A small encoder-decoder audio transcriber, trained from scratch.
Data: trained on strings of digits, spoken by a formant synthesiser in many voices, 39062 training examples, 43.3 epochs.
Rows from block 2 of the text decoder of a small encoder-decoder audio transcriber, named by matrix and row number. Rows with one number belong to one neuron. Each number is 128 + 24 x the weight over its row's rms, rounded and kept within 0 to 255. All counts start at 0. Numbers have three digits each.
Before each neuron's rows are labels from the 100 texts, of 14848, where the neuron reaches its largest size: "fires on" is the input token at the peak. Only what is clearly more common there than usual is listed. The data: strings of digits, spoken by a formant synthesiser in many voices.
# gate: MLP gate (decoder.blocks.2.mlp.gate.weight, 384x192), inputs 64-127
# fc1: MLP up (decoder.blocks.2.mlp.fc1.weight, 384x192), inputs 64-127
# fc2: MLP down (decoder.blocks.2.mlp.fc2.weight, 192x384, transposed), outputs 64-127

fires on: "five"; "nine"; "seven"; "six"
gate.373:112126117135086115119143065113121138135105171101176147155110082124169138080118140087117126162130116155193090118154128108125151118145105151100137126151113169090114149114179133108121164120138140
fc1.373:110109106083177125129123167103088123126158115164126113098150126137131099138106126095130122146120126122139161142124148120134148100125113090119119119195120085155157129153118141192153119132131132
fc2.373:102156105139105122102152114130117127116100124129128151119122132149108146088149145115138124144111122110132050114139120111131144132157122135115116165126159120112128124122114137129144161140121127

fires on: "six"; "seven"; "nine"
gate.367:127092138115108093114128144110152102150145173111147128147160142122144101117127081135137140167164069135122131145130097137123118153177120105109117130117136156110088099157103127133131101094124179
fc1.367:155143146115087124075139105119138117121129184143177126154120128125152125109136124117161150159163109122131130146131109127105114135150095130106086117107121200091074137152111140142113141109106144
fc2.367:122108152121153128103113156123146115149146165141153114148176127153176123120114122113134129141125095095138165192135138163096141096161102116121118131121138144145118163154140134160104118066142141

fires on: "zero"; "six"
gate.8:102148128126145083130136114151129141143107130122117155119131137120102124133110117104147112181121086161155142127122090138131121134149133140103137148109125131077154113115145120140110161172145154
fc1.8:106132129163107118148132115134146111163115157162131141132135116118101132108165144165126125130116176111090133107149132131098130149147186134140139132176137107103072122125118167121117120144141113
fc2.8:121150135102181107138135136168156128133113128124091114120146134120122086170093139135117142125128096120125203143108098138110142106115120116113118101103128119110177181145117136139101142119151140

fires on: "three"; "nine"; "zero"
gate.246:128150107152110093141146075139112133123128106106134139122139134133107117133140115119141110121155134124132077080134085106157068143142157160130128177138138150120122062104126130127124166150117168
fc1.246:094091158130143123090139188124105121136109148132153084122122143108140133099093136117137144156101113150086151185131110141122132096140082099131131142153116146156121147132137136155124089121120127
fc2.246:081125106167098157134137098113127132125115111112158127111114116164111164086144116109145074127114138120141101091142136080148129152156122137120113121139170136120093090107103120138154136158098106

fires on: "zero"; "seven"; "four"; "six"
gate.85:109113138135109097125141156141128126098115128100154136100151154131122107136106138114151137161095093172145096135093077119126108089158121100135146133127140159105130114111118174128164140179124161
fc1.85:121088127150111086105129144138123125129136130118148142130188143103132102121137112147127126145085100172136122134106089137148127105148134078139144122158129129119113127115100137150214123136116204
fc2.85:134133143128123127133102172156127134120143105162125127118182153125159103120114138144107136092107122130150165140118155125134142057108135130146116070136118131118136172128106162110143124095126133

fires on: "six"
gate.82:130112126116085080128174127134141132113096119118156134118117136105094072122133095159133116144158114174178101163106126127131115107160100127175155114139117154133106140130118151165158151150159146
fc1.82:142143137133132094166117184174151138121124079120116103076137125146102104186122099148153080140135081095106130119143108158120101092117122140141138131112102110136115106114093103155106139113133137
fc2.82:113116105143118149139118113120134135134151127111139124134101102131100141101135115123145108137142125148120232088144113095155122142137131120103121040143143143125123108106135106137137129156120120

fires on: "zero"; "one"
gate.247:178147123137113085128116090100087098152169135147134154160140134151155144110125130115132138098167154102112124106140152157090104145103132131117164147120125142158100073174101152091131107117098144
fc1.247:118163188115149118142108128149101136103144133158119090151098140118125110175107139115136171125148138113121105131100133130131143105116099138099162144165135096141130088111104134097134106131118150
fc2.247:162131145128149101120115150124101105143138128185124134144181155123190097116114120127088130104136145108124163127122194157098124075124131151131145142129115140133109139182139160120118115073123143

fires on: "eight"; "four"; "six"
gate.6:138112098156158147123156100110140112135123123108118124094090088145113122112129143150111106134146111111120083083117142111107099166110166155097122158116108177148130091167160122122112126133125126
fc1.6:110093123148175158159121132123132096117131119118106114139133092141132145123117147180121135107169163076114106107149181108082146160117175171091136129151107137155156119147170119142092099087135099
fc2.6:132110137142170137135123185159121137128117126179114135130171108128179100133098133145102127117134099110145138137131182141127165090110146152133098091146105145122148159149149159155103110077141115

fires on: "five"
gate.341:132143151137134112152104114135188128129140142118189120146130130130121152149121128113189160163108087127101120135119109097113152117159112158131108152092125138097096142140101124097143110118099152
fc1.341:179179130148154180144135161150133135122119129112129128098060148105100139132151125161123141105161124132057139120110111136106118123118111069129114124143132091146111122089125114159134143103130132
fc2.341:122137104126110177122142113096133118117148118100129129137117093136087175099131110112151112113119128143123210100136134099149130143127125119108120039136141126137114115114110113126164129159120114

fires on: "three"; "two"
gate.99:146144101088073119098132108136149090111143109135127137121088121115092149129130124130142128162094143133138137139130061148119134115116113101132110130101122142116100133144082125115142181164096167
fc1.99:115132133112096078102102177121126176121120145136115126122144158112066080122121126071142132142142137117145140174121086130130137119157089116151137133067146100124109146130116149145145149121097157
fc2.99:126111124158132211144081147073079122154145132108145118146106112131126120108109172156116133091149125133102143107137163117119147116133142147091119100151120149157136123129157153145096076125140069

fires on: "eight"; "seven"; "four"; "zero"
gate.100:092153195111162115124163152189134181085116131096125130157113165118083121178163140142141181118090135121087129115116079144131122132142141150134118110088128124175134123135119129092129134164130150
fc1.100:101145139109158175157124101143164114153120135123138096099105115104124106123138175124134113098137160125086113139148156125109129174090159159110096102176111160145151130125185109161109102144156092
fc2.100:114144143118125092110169092116164138094130129111129151147131144147134172132157070074145113152103154110138128139123090097143095160154111127165148133099172109112104114100120111104166162160097170

fires on: "five"; "three"; "two"
gate.4:126131130145108130101129121095160134081164149162130119145129086088157108135140148092129129150105144094140123155127139115146109107076100148125155123206129121076136143143127124104121129153109127
fc1.4:092124143136108136161132172157132168121127106104121117122105125118066134132122127193122128111123129168120153080173106136142158172128168134136143133116148138121135117089103114140161154124119090
fc2.4:131110102126100129130140140124105131069110109164101137165152108148146229073115113098103106135107128109146084116140139150141121147111129150123155119134180120131117135134127130125149150082104142

fires on: "five"; "two"; "four"
gate.315:120114112133119104108142072108125107117111153115148106114127147126108112120138096115147127160128127142123085109101113123102090129163132134118179172125146160125099071159109157146140137150116164
fc1.315:095139154166112092128113138139150156137122169154162136122163120136125134116158128104144153131108145115116117132153148123171162081128121150143122128188130106096102113102142152097102121117123138
fc2.315:096136115155089121110142099072113115145122147142178170127119136138096184053146101095135124153125156157146103115131148098159143121173157137127144136168171118113081097116138132113164154129103142

fires on: "two"; "three"
gate.308:116123101141108114125155073143114121150094118102166137079094106119078100126127151135135109179114136154110112120128130119116140085158115130119141158153138132088108150141144133147166152171144147
fc1.308:097122148141160133155116137116151117095156066121113095154161152158162116160125108116184106093153154084132105127098132124141117132120164158159094119073135132155138091113090103093140126122105146
fc2.308:138117108156131137127104095096128123142137126112122133144119127147115163138158129100131100121132158106110111076131064112137098195133141127138139160116126142135124039109113099109132113175103149

fires on: "zero"; "seven"; "six"; "nine"
gate.125:133123121132143093120155084147113125117116124076113165112127151132086091132139124126125145154124096150143109110122104125135106127159140145113134150128150133115152094138136144154120164140129140
fc1.125:123140106125151069128144110145125138094108131137133159118097126143088132114120145143126129135104115139125107122140105139112138147151162147107136131109133144146164138110117152153132182139154112
fc2.125:128145150140138119136117124146124130145141139165121149151152135136117122112097139125129153118160150128137234137136138134122149117109150131111119089147138122108122153158126163128096131103122133

fires on: "zero"
gate.282:151136107143087121070137100121136102147146137108117139135099100119123145125081106117129138125119121177178125130130083165115118132124121097136136135102129150125115138168091165142163132173114145
fc1.282:092147157085173133136136117118125146134102129122135171130144158098155093110109124124158152150139122127120115155133137123143134118134126140132152113179122071077155143085125092154089131141164137
fc2.282:106128133135077140119117099075131130148126161098174106125098152127100172106173105113160111127125128136105122103155124109148145170187135116139124128154141141135064065122132102146133117137115131

fires on: "zero"
gate.163:136156107114134084143128145165122141160102127110118166119099121124133153091165130167136123161106078105090095122119147124090152131128112085065143127157130141120095130138110146112168115121141123
fc1.163:151152136115166141084115128097100116097129176159145108147171129153108119182176127101129126137149191107125124118095172141142128110131085149151162113161151071125059126102137134138122091118110142
fc2.163:147126158122150114135158146123136126101131122130121159190146146102153119108112134167127123122131125156144119159142149135109155069127147151144125087140126146100144191178151137134140116068128141

fires on: "five"; "nine"
gate.362:133136142120118116155153133124121152085107149126139134111125097136108095108154165117171145136138116105099108124125094126103100130090085113134141127108139153082120151138126135152125099158120131
fc1.362:091161128120107123178112212200139126132134120096125134113131127149106162161151126117143111135172105079122115136132128137120141150137111095100100145108129112155129115108143150151123073070130100
fc2.362:118151096135107156136125096091139102139139133131120135115114127138108168105131127113139127112121139131130224086154130099152135157134143130119108045142150136127122094128098103108144134147108124

fires on: "three"
gate.317:105150096114094122141139084152119145133096102088141118093095116125052072145152166153121137165118124128084128124127130110142140119126131123107119110165131139072131116134135143149128153162122119
fc1.317:108106136108133113103067115143173131142156145099152105149141127121172161116115070129121122094118113146127133114134118126140152160169136147140113156097114150172112109115077121120131092094132161
fc2.317:124135093135129146140131119093097133113103076105108118106113126136110148140169141111114079119114171120116109069113084101135109196137127130130145149112113120144145075118127098130137124166121131

fires on: "three"; "nine"; "two"
gate.217:143144122133103085134157080162129163123132127114110145163132146128078124141148089102170122143154111125134101109130087124112125155136134110118142145161170097098127073119123148101125162162125175
fc1.217:143166110125125132180156058181119136143121107134075162118127152130097117133125130139137120118149153121148135105147098156116118171123146137135141120114131115102167127098149102134087126120153106
fc2.217:138138144121174112128144161148120119129118126175106139148180154142159078133095133143115130114133121107155151150124150157107165088125133138139132118125123117119145189171147162140094127091143147

fires on: "five"; "nine"; "six"
gate.135:100144144073147130146135165117136130125097165076112110110106140083112123128115140134124133155155085151101104136127117134127155171130110117081176143139096126129187134136132103130133123146159121
fc1.135:123133131129204150153101116151164103193102082120131141054130132113157148081112154117134093114118163118099156109134137146137163090110142098110112105157132110106140157090114137136096142104150122
fc2.135:100126119166129145104139107115132110124124139157142130167185129153143138116137085099141088125133136123162087115126152107118119123159132169148109186117149148139096136133125126140134125103088139

fires on: "three"
gate.207:146112119157147123139107150107162141146162125137120166133178119159172111132143134110087101084151153128104132142135127146137100125112164144177132127109106144160114103125126126091096072095114111
fc1.207:162123114144124128146132093087147123139167114131126176156199125148174140144176115128122124113155133088116131113150114114135101184154135155181139127074122148166123107122136131084114111101116130
fc2.207:093152136132116151147122117165116132133106124147132105108097135143100095120112136138158147141140119128145176113124149112138171119124111148114079075165134125098123131126095134147115143140115112

fires on: "six"
gate.116:132105119143108123072144116087172130133134183140186109153151138133144128107169107117168117145158084127132130140125112146096105151152108121125115126091110184124086120165122142098104116104095173
fc1.116:152087112114132146113122143087150090170130177165137120167140128110158113084121109114126150125116080123116129134113118160094130104167126119121126125139123210124081101161123136171133084094142155
fc2.116:110114172103167147130123173146133136138124153131142120134141118130153096129114163148140129137123097109119169169136153142108192109138114121111119085162139140128134175134169131162093123075144117

fires on: "five"
gate.214:185143139112129107107140140097108140110138149118128128119160150138165116154132149095132140118106137130111113152125124142126140130100110076137179120085132115137147149161167111147150130133111153
fc1.214:107101140135125088102112144150106127101125181137133160124109148116125147115102079115151151154112092150120089176129083130167134080160097139098135129141140109119107127113100132117141135095145170
fc2.214:102115092160068189140100101104109115155133107127151106117096109153092174098136129120144111107134142145155187094133146106140136160150143148137096094153117161144121105121107116148139111146098103

fires on: "two"
gate.233:077133141101151138165140127159117157128099140082139125071143165070086136132125171107113122179126119112083113117135118146070107160151109129095123118119096131104152102171142125125118159146149124
fc1.233:150121131139130129083138115094102174105142145155133142158159109182091115091136140107112109166110161116166162146144189104118116119116093138179118117152136096127092136136170162146136137122103165
fc2.233:137118154111144110118157145127125145097118126140114169171135125100154157119116131147106127129118120150143033149143120147114157117135146141157168159134154132124130159125170126111129119093143129

fires on: "zero"
gate.68:123123110140093117088155114120112086150124120152124130121104131161089134120109101108119150161134115149183112094089121114123089111149096123124107167132131181103102122175111166121158123154109126
fc1.68:110135138075177131139131135099102175098084139118149129121136170099167121134149132135140120122103138103100148165165151132127169139146118127133150114137132089136151129083161090145108140113142121
fc2.68:084103139163082135139118105097122132139109160154170094129109127123094169096130107125152111138125114141140077088139128097153141148146147167131125158164163139118074062119121109132129129138105140